config.yaml
arch: "unet"
model: "model that predicts nearness at each pixel"
dataset: "made-up ball-and-stick molecule models"
train_examples: 195000
image_size: 64
crop_scale_min: 1
horizontal_flip: false
translate: 0.12
color_jitter: 0.2
cutout: 0.4
norm: "groupnorm"
activation: "silu"
weight_standardization: false
channel_attention: "se"
pixel_unshuffle: 2
widths: [96, 192, 192, 192]
blocks_per_level: 2
block: "bottleneck"
dropout: 0.1
attention: true
upsampling: "transposed_conv"
loss: "mse"
targets: "nearness"
init: "trunc_normal_002"
residual_init: "none"
optimizer: "muon"
muon_scale: "original"
lr: 0.017
momentum: 0.98
nesterov: false
orthogonalizer: "newton_schulz_5"
adamw_lr_other_params: 0.0015
grad_clip: 1.0
steps: 6600
batch_size: 48
epochs: 1.6
lr_schedule: "wsd"
decay_fraction: 0.3
final_lr_fraction: 0
warmup_steps: 130
weight_decay: 0.07
adamw_weight_decay_other_params: 0.05
Rows from block 13 of a small model that predicts nearness at each pixel, named by matrix and row number. Rows with one number belong to one channel. Each number is 128 + 24 x the weight over its row's rms, rounded and kept within 0 to 255. All counts start at 0. Numbers have three digits each. After the name is the row's rms in percent of the matrix's.
After each channel's rows are labels from the 100 images, of 14976, where the channel reaches its highest value: "top examples" is what is common among them; "peak on" is the class under the peak. Only what is clearly more common there than usual is listed. The data: made-up ball-and-stick molecule models. In brackets: how many of the 100.
# convs1: 3x3 conv (model.decb.1.0.convs.1.weight, 96x96x3x3, each kernel summed), inputs 0-95
# convs2: expand pointwise conv (model.decb.1.0.convs.2.weight, 192x96x1x1, transposed), outputs 0-95

convs1.51 091:124149103131128143128091131140128134164140135164136160116139138123140095099125116150144122127128154121091124112165114173136134183138124170128165152125152132203133119081104076081114154130154131118154144123136104147147097135163125133107169180153144151160158133129139148149137151148136090121
convs2.51 096:134144125117152148132144155082171081134122116081091169122137110139113141127099118144106111140119105139100105182148113115130097085125135079125090103167144087112113127155085130113113129153134115108105127119128101156176153100099099117138136056131178094097146172130115171123121126102120106113
top examples: space-filling (76)
peak on: yellow ball (26)

convs1.39 117:092127130128143125126119121122096139125104134139096145140129132131120128122183104167131085128118135132175071110133053129121139117113141108165099110147116109133115135132126161119151144131155143146109134136133122110146146128125114117023109146124106124143127141110129205124148129089128155122
convs2.39 113:155121127182127144111196103145146136157138133191142153148125090108098079144105124111114114112112144076123114066156133105119137096121130095151142162110084113118160136150144104140127178092121142094149133121126108118156122134131111116136125104095125196129123141109127137148145123092116120130
top examples: small balls on sticks (86); balls: three (34); balls: twelve (26)
peak on: stick (55)

convs1.7 097:139144086146139147138164153144160125139094141135124140138120079133161118107109110133142117118127141138136117148142124109156124111099129150097096134123111072163126107088139079134074129109124125147153153158103140151148078091133118129137043122149122097109134138146178135136170129134097110140
convs2.7 098:122131121106119113125125108135079122152155109129132141132132120052100139163123127144165147140126121121095088173143152082095104131165158084119125124154147105105134162140122114148134092164155159146113129093134128122146124120108146102134114201120134110139124190154195116149164105125113100115
top examples: space-filling (100); balls: three (72)
peak on: grey ball (55)

convs1.1 095:139114153143069094151128140134128123122120173128126132132129137136110153143142114153122150114120141106137169114142158100148114156120124129071169146110104147102143135161102131094143116084116126131093109111127058129080140122110121122125066122090145121122157151166191127160126129095146129145
convs2.1 102:109093127132116122126176126116119077103144124165120132113109120178139126095128139132107111130150155187117105126183163153089150121144081113105153140083168122146102155150114115114138102133098137148156119143119098109124103164140128119113123132112146125143125121109077122148139138111137117134
top examples: balls: three (35)
peak on: purple ball (27)

convs1.69 099:125118126138119137087086095133112122130073121119102133142110146119096139128183158117106146122130093120133094110114075145120105129113101134163134107133131115136092124151112150105142087075081106100128105119111112137095128150122136122135087074088135118106122108154167196122151124137140152137
convs2.69 097:122141116167133156137157129192111150122129145141127103145091125153169111147132104108114126114081079103093109103093093124141112128090159147126117125167128133119181149126135135139118163105160128129127130076137092077149135143133114126129146113133151118120148130101088086143113111146134126126
top examples: small balls on sticks (69); balls: three (63); balls: four (27)
peak on: stick (71)

convs1.32 092:104125146138096145136133123122179120167095141132140108114138158137132111155141132113101113110103106135161118117115136096155128091120134137165073134148137173129107098071086091104087142142085107146141121111130120170103094139114139136152139126133121130096132176145130118141142092136061092116
convs2.32 104:146131127123127109108153112139172121166111140138131156124137077150152147113148112122090134116098175120088161122148134119125070098139150085112101110069129146117110156133097116157151131140140129130095122148101115125110126173161163133162136102108101132161154098106047088172132123155135117128
top examples: space-filling (92); balls: three (56); balls: four (30)
peak on: yellow ball (34); orange ball (29)

convs1.45 091:148099062130121150081105153125121113172104120092128128144132174158099134159130151111130148119096134098087120086129111120119112176161147138109156149100110166185149115107115128114115144136155103148117132137152103092114124121141155157141116153149118149116174141148103147160134141114173125137
convs2.45 101:128130084110134149133072136159117138127125137101147144156116114168128128120090095110122102160162126174138091126115154165144122110153120094140192118125130129127152131147152130143151149152096132078105073160126096125097119159145099115145128087083162124128121129096109120160180100116120104127
top examples: balls: three (53)
peak on: stick (67)

convs1.76 138:123124126123056151104123111131105118113092138117106138122093121113105128140158146174127150101122089107129094081092077119108107107134114112142125114139095098076113135131123161077124121110110128122126114120152146148123132134129124124093081102112113126086145145154158197142127113130095162142
convs2.76 126:138104151216125107115141137151117133126093088108190114172119156167150108116186147146109115131084121139154122130133067116122112169141136132129139148124163108125130142156125146134130147118141136143152132089103129128142119143111128117131110129133113215108103115080130131104159132126147136147
top examples: small balls on sticks (75); balls: twelve (28)
peak on: white ball (36)

convs1.94 091:103129154138160172122149140142114111159126126147127141137141125144104128139095134127146128123105146133136164155142144134107134152140107112109122099109150150138122077085120068089077147176172129136095119135157128086113199129141144132081128141140090109145102114131082126135099114100095120110
convs2.94 086:112115151091112130133122162107123113106071141126104117120128149124069114140167095138174142132141140133097100118147170094104162115130183169092117086121132128137114103185139133114119104129173166097097136125124106143118109086142111099117132107144133131116114081100118129126106153120161147131
top examples: balls: three (49)
peak on: white ball (36)